python train.py --model="encoder-decoder image transcriber" --dataset="analogue clock faces" --train_examples=97500 --image_size=64 --crop_scale_min=1 --horizontal_flip=false --cutout=0.25 --tokenizer="word" --vocab_size=74 --encoder_arch="densenet" --encoder_norm="batchnorm" --encoder_activation="relu" --encoder_depths=[5, 10, 10] --encoder_kernel_size=3 --encoder_stem="single" --encoder_growth_rate=16 --fusion="prefix" --decoder_width=192 --decoder_layers=8 --decoder_norm="rmsnorm" --decoder_norm_position="sandwich" --decoder_activation="gelu" --decoder_mlp_ratio=4 --decoder_head_dim=48 --decoder_fused_qkv=false --decoder_bias="none" --decoder_qk_norm=true --decoder_parallel_block=false --decoder_inner_norm=false --decoder_positions="rope" --decoder_prefix_bidirectional=false --decoder_connector="mlp" --decoder_tie_embeddings=false --init="kaiming_normal" --optimizer="adamw" --learning_rate=0.0012 --beta1=0.95 --beta2=0.99 --eps=1e-08 --max_grad_norm=3.0 --max_steps=5600 --batch_size=64 --epochs=3.7 --lr_schedule="wsd" --decay_fraction=0.4 --final_lr_fraction=0.1 --warmup_steps=560 --weight_decay=0.4
Rows from block 11 of the image encoder, named by matrix and row number. Rows with one number belong to one channel. Each number is 500 + 50 x the weight over the matrix's rms, rounded and kept within 0 to 999. All counts start at 0. Numbers have three digits each.
# conv1: bottleneck pointwise conv (encoder.blocks.12.conv1.weight, 64x176x1x1), inputs 0-87
# conv2: growth 3x3 conv (encoder.blocks.12.conv2.weight, 16x64x3x3, transposed), outputs 0-7, a 3x3 kernel for each
conv1.10:460539522562532459504570565497645479508483543469507523560589465512489499500581564431578494569380477503558492469461457482490539499435519502519559420549441523495436491423453477514516390383487534577420478483473491496544547510419481524567453472518485527488483492488496
conv2.10:491553557483499488517460445526413519517468447525570496513554554508507543473541493520501511447466538431480475523567519437520475487527447514503510443524537495493540512562450511502471530414379484508514552501468500505538
conv1.11:566511477547503440551520542461520514517499501542524429435457497481481510485519581553526547440489533458522485419498512462497465485494427428510586551508489517460487483435503500529454476560460504517518533482550485486563499525535476570524405492567402526505400434482473
conv2.11:458523454419443443394415477531477492507497448494539514562561507541494460509474424430496531395501500303437502501500374432455366435467482442462548425507541426438501517535476483500493508349431573455469610455422514475472
conv1.12:408413455496478530388464483538460383588485463483505449517465574538518531516481492512508420469506475463533488447469507455498523432457500549512464407505475460433490483520435443479440411502457515519505453514565501462441499546455407521473403539443520563475453492628479
conv2.12:524466443472487493431494613528402427593460460555519477486548490514549514430485525535495551516476531534430494443385457468511448454522496498465485550525453570472396534546596506504485493441479445449460538480566515488536
conv1.13:447466559443525503487512409487600537395509576446516515462530435403479525460472497456513441544513522426485372461489466546520461584453510496527434483537560530526412461540498508464583510468491515442565330518407460614481485536466498481435442495506550380545577518450452
conv2.13:495489488506473496518488500482487507462555557413530567391427413455448506528505487450501433538496422544490442500412543477417600489527605511491450458481467508472459475434459523529478535588485523528478562474381511422475
conv1.14:584529420413538454479524494481490600391507543550519528505507503506456479493525547531397531500484445533426572546506484508487549419543454569465474614566546499521562517528539544523499535467451557470457581485413447512493536524562466522477535470526494506486480591546522
conv2.14:506520492451498500517479501552577547480505547591512571579525562525527569478522520530558465441465524438462543475481466475479514475454391499507389423455475457476559559498476492472529489521525464475442470523480459531433
conv1.15:487504514529452538493484372598470470488480523555474510524419503458534460504442468440470457481520505519584485420494479497564471519447554555481486452453486543505497538527494495446502515523507467507495483527494540471494457486505523472450583530502487528470466521564457
conv2.15:480391425550453511436493568487493438475497464419462478486559563448482561474407480544483488530483459404534415550489506562554560490508463497499495527520462538531437473407504487502472496468419414423518451498543512472509
conv1.16:493522476453495461488512576451514495466493480443520499474471536470422553503446533546473500524482485484467478511457464524509515577501486457427517506543566568522484501407481518514518566501500538463530428515484513573540508489494510453518494430598535484533524488516533
conv2.16:501531490472548489506488473489478498455477525402527569487458452419497408396522428525484529536440448553457469479520521496524524529542585506442563456470498479548472489584671464499494540459452578546448547509436487456468
conv1.17:451525512582518490425481471518466509477496527516492493444477495409552484475548455464516506522485460544486513547486586498512521403429534514527469401446433491478485628517420475460465446472489522588421509529477443430414496433469489460530497520480509568459494417557539
conv2.17:557495545529491519575469453504501495492484475582534349453486488532508522514541496528554548564568521615511526505566513563582492467459473520478407536523427475540558497519542516544478521560533487629607479566529402496504
conv1.18:519477565503517568507540387555520444532541528553522550589487531448446535479451483446440455498505587576529464502514521495567455549458534508474507497479489503525472502485502557470499511512515476445509454505503541570486529550453482477462512537462453536598404523477444
conv2.18:478371459468503570480542570502475479502483462445477449502503515448507475421475502441427512459448455437489469453467450501461415542458515555534465573526450544514538461470515460486535435501517447534477526595552443506460
conv1.19:524464498544472517516579541462471482453575478536485471518447469536462490495459530503394554454481480500560535490536456505482478513476486456487563540467479549465519458470535540488482496484482522450455496443463544490549490458520500539569481469377509515523569506410483
conv2.19:423445588434517505499570486457475549419444492463469478486554551517585493532604421431461513449415494491540486479502549341470506447547502551468546590465549513513561538551482447461520488571478524535449526526435446443494
conv1.20:531446550582467396517526567530565520471453551484469465492565452486512469485426566454513523499476473509386528513479482459546476437545511469455491433462460512478540561410460492433537512529478540575492518475563471498509539493447488530580445489533538513572458503446459
conv2.20:517553516539526537408437475560477452534491410508567512537592553540481497543530440510535492508529496511462445547570447490514405475510425433517532405514546487508568559544458518529514503489451514453492547446425563569520
conv1.21:485501503591508421463508500555491521542395532495499552510448484545506537512529530471459521498434483505473511508494527472496523492480515568512508409493417512530507570492357439518461438389524522510475509561515482460420514422459490497511504474548558523486451520508485
conv2.21:530549439465522504605568535545456565512456478444547532404484499469495480420531512581519496492472484539461430500538511441503471515490480565504479489514473522503466525549531507470469546429461522550612456468504513537536
conv1.22:514494548424471391509557595413521493509483493425435420488482512476438530540517553541501537520464427461495502510518450489475523541522489543459533475562490555442459515459465486536465434475467537493490510529518473544514528545450558484542464472509485470469527500518513
conv2.22:542588495496514482577511494442561524471509519505542557528518497472483472419510470576484564528520554502475530491514466433470460555510516527486557426504555486519495566615642507505540542470443495526470534497398540513435
conv1.23:429488453557522517461543499581511521553445529561499471515507516513477462466487465473480491492498490523483544448469532512545479482474547479430511463476508481432521526450559436484483434440529486489462439500471546529530485502485455518541506539449567523482503480464396
conv2.23:526403492481505587428481525567556512506529464423437493497585559566548490450570529541378465546487501482405453496519534464482401549463526555498367563485419574507516479493537456445533510469492514595613524562541544535444
conv1.24:515481486515463447512559556503539475539469526475472473546486476496456492472393538484461524516465471514515541499525462556485536528525414492457544519479460489510522483431491532464419511493507541485534491540465494516487548513478467440519459615504401490453542513510377
conv2.24:508494485503491479535493430467487441511500440533558487504540475475494459511478446519472538531551542489547510473477415483501431490498487389500602432520610438490581512490521470462508466477437369431461432446421529562506
conv1.25:499497516472534485525480494457609468428575516471535566508545490419401570484469524478502460500434442503573383486470504488524441594499473477492515488505545531556484530476513504497475477466440486398466475530471517588444545564486497475480451511449549480579629484479438
conv2.25:471513454508519508545549482498512531380470558460514565527483467522473415502474499424471472406480408457535460470427496463393464587543570515554509421472466455487470515445489502527462485589514516533486525490446536394402
conv1.26:506457510487490501461506504481546456552536448497500537532524547469495488556550505542587379498503507480481420527516497546496515462495548547536453467612541478548522523554487487493484569548424480529526576531522546503450470578462471508438547511495480521431517536539517
conv2.26:463479442397473517509588600509460484556459582579524521419495513496514517474403417529484398407517534388547523455452600378499523414435437566471365487534456427508495517484433508537494490488491415531566509477496523456498
conv1.27:489466446612510453480458498492536507503516497477482475479496498491468511508499476443477498525495474478444510485463593525460481479437476487473502463464441446535523560533488559490477534453483462515511519508492442490447448498489575506510544533394589556392465473394480
conv2.27:500475517395444505566474535558542534474447497471493461468501549415458557411436558515545542464494478533505445516547503503448427524489516599529423556538473458478500540498429427408389572516487494597627417494536385397468
conv1.28:514469509512510478486545424461433567518425445496503493449547469509591483460503511505490503525492570476530467432451499534483474536501463520475501483543525576479506535406517492500556450434568459499556538485433515526536556468495546547456433463502488520512471507418518
conv2.28:525561389533522493517518437561584492486573524422568540453435420403451528494508479471540539494523457542548410445411474515508563473487571523412480541431410549459385493582570519527461536494489682488475552450486446424455
conv1.29:509408522515460515467456495456503452466476514498503486475458469485465504508449519498500423429485489445456461506494402459489464441478534445496510466415510504503475516482427491420442521512501478478484527469479579397461529445421542474563496497432581402515535508496369
conv2.29:435531569499589522548541479424487495423457540444503592485480495515476491465507464562583532512523478515467449549588590421529556492573488547419457505499489424499496491485537519540531625505444500525534500478456480529586
conv1.30:516546503445583475434504388457411591461428492495435525459478498435483499429529430483464468512490536511498505488513472509531485448470469539529411569466530525546548494540548392472552515502531478537482558532440467501507414456491475484457471482467395612554439578500516
conv2.30:492536517538588511473492476485541511437521568548518538492475448528455479509434480562624496523528430434536414442541571534532611479508485461447402494497399486457409562502501506504527508497452474423517470537533382455515
conv1.31:482542555551460493498497543524536483555513495425497546492527453480506476550550542535528476489420505499513443518492482505511542444441495523494512462519467489510410564454404498475551493418450536517436515574519486467449474483392573457505506482465503579563543551496485
conv2.31:447507511476539531515577554441460522542482468475551557494572577509509483382441392508499533400400595472432537468598588458514486500491483526483442398480490422428493584570483511467498532419467465537637537538507516554523
conv1.32:548444561517473424525430533572548569448536510363510466487524461466442514532522527515527499463503401564472409533455529461542458533609523543497459470447517541495533494460441425378456542475475484487501514533441497458437556512497506433549524544527477396478574512474463
conv2.32:478552494575570433590560443459509484450534475491544601612509526597463543549534513553624494483547487518561531504604567513529455531543468513601441479544526458514545541476550486471517537543546448531479474509422537461517
conv1.33:451505484493525504510546481459572457479528557477536522523548428519478510511472552542526493457473500542509524508480517543439523495494484459535547521473441507531453450494462531538446512436465563530428492414458513452474547466459508514577495451473535443515575528445452
conv2.33:488439553429494556492481470491498504461465510431461544523560548564594437481563396534467503454366494455473512439583604384526516449539486566472548515455520520482534496532508431414457529476474484538561464510506500525478
conv1.34:504493557446457490491526428551437462534508495522532500555488591460559519478491492445534455477555546454528355508526519538535452518552559488563465423512486505506484519547403543452489536535501450508545467552527490462461469583429473497453621575571510490437491544557516
conv2.34:507459394528468530518504610542473466564476511527512510447509519470510567459479472540467299556532438560509497495409455533380433518401370504553471457527452470518501540456448579535486473460501410507553487509540553506490
conv1.35:396477472601527459432521477535478522554474495509548470537445518501513566566530494483466439519447473508478524483480584499437536481458489499513514464513501443434464494576429477478484463467457497484521474526540470473454532536452488580506473467424596509418521576554488
conv2.35:512436433469427560491520611541393478608483458599579486474419550529563542465515452531494392498460507491412509454552496393524440498560454493462416493488442533470443543566498509513550446376475428573549485498444477570519
conv1.36:404476442562595447466540468568493447536453470522531499477511477510464492457559480469504461469475503476501523464514570515495472526440484539489467438491470466446422560413433479556452415479503513486480444505535514528483452551454485524512491425500491530539476466491459
conv2.36:501479470478467492519509469546452453497476492468487472503493481559489457473503603533476548557495523556501441441466507459554540490515571565508417546531403578481393350484570474443515529421488599594537496553526427472491
conv1.37:448544530491536561506458476518465482500514441489493481473487456496469517398496471488479525519442505551582524533421514571394437527427507463502524501491449605452501471431547530542569407410460487482516405445456495533565458504490538496517496487510396497463567510524477
conv2.37:380454434465482447514520478545497496458481528408457458466434458435424464449527504420424472483456441536493504562500491512407484563506492529405495525454480548474537458526544510495484543539513632588511578476515432406487
conv1.38:480445441514423536499481511485417512547455504512435455480411526533466505559428506545454470478386440542570535508565491434484527473525457504464539456479421505482547470527462480484486407494557500459489590548528493532480522474399482505497477464407554524491483531477515
conv2.38:473386437500459497422535555524509511594496441593560450438483417478487474491480463395415547542496517533498569486453499521514507464555492456457583437454549471436528503532638455473522531477487404440537504539508542537509
conv1.39:543527514524433474485558533513441508538491407474503428490522449493534485489485548522479488601470500473603474525451485556530542478481471388525499577472458596457534499387483504450545500445419523475457481533474496530493544468461505514555460548461471613450603512472543
conv2.39:499417462438527481539567464486462476505532538491512571494509429514492396513538506479465503481485529429560582410480538455491442549518474449532614448491566454484557555531596435429534437487477431506421459503428552503496
conv1.40:468530508542362514508552440547478463512506548551527543493517484484519504542505481483500499465511482561534533512488516507509504434501521539530469498507423489532504468507494510426429514564486448516572532501549489540467487575460455514424499500528606450470523540488499
conv2.40:537482477475432597503527642585456475600508427567570522452473507456520520493493448475523387486453420488479502534468494498495437479494476467517489485542445490494508471520472539572473496488477423405466534435468561535494
conv1.41:513509574521547520489519469547462486473486528467478548495463490506588432476589478478510455509544576544480392423493505549530505550558521522489538422475547479514564523484419492452503548522503472577478539553478455537443480517430454440503578486509465521527438393523508
conv2.41:531421478562471531556456523566508416525522411474500501500502535412431531443397488541497469562487518556495457471428494566460463539471425440547563492498523407459559497446486542468457531498518408528585459466567524398431
conv1.42:517546474486515493476515429527415579457518447495427508448487485484493417477487455521475477491472475557521551531534513495503483438560439495503451560504443520505537561446571435473520482523434452467460594511413487411496463486586410539506495547422505473518539559518467
conv2.42:472494505465495481534484461599617516462531539453469512528527468522545544541519534558527388478479461478463514485448436411482543380398490408489479393463469440483538522444502446490536485501514464462459492481461463438497
conv1.43:504550481492525566513478415519487492440537441474445477501439514484466501463560518443470490443572544458579471483502499509472455519510479453481454592413441567494538475497525536518563483520482497414535465492395504465491488441532548435439532515497463539457405475538404
conv2.43:346433522469465497458497497457472428464447479594434500487512568406546624470466584490499494567443447507518466528442446614451480589543426540511488590467452524468459531451447370409471493486505510552488418447489476466491
conv1.44:609420501414514532432479496508447602434483483475495557475454474528528445401486476536452527491486530518433497415518520543560448464551460471510435545411389505499601552447516423430579542537518476567475541504462407460468505407547456496494519473567489453612530543577496
conv2.44:564561544548505512532538487607609536464586578419480577546511490512488497548468453570568510528500523453506484425371436561461473527382441451441543436470530396434418541518430540511498470528551510435480562523461536540497
conv1.45:509462483530488579459517441567446473531557409543496511557501482549484505528489471485435402465517436575564509503500557431580538496525483491494553417462456460452518460500446497505523475511582462406427524480554566490449523491463480481549519443483493518477572450525543
conv2.45:581427387484495469495620551434500521530489475514461490380512421552584496533555423498372442554466428509578483538499615551499498487488482531460514513478468516507522435463463514478499449548535470508564461531578514492527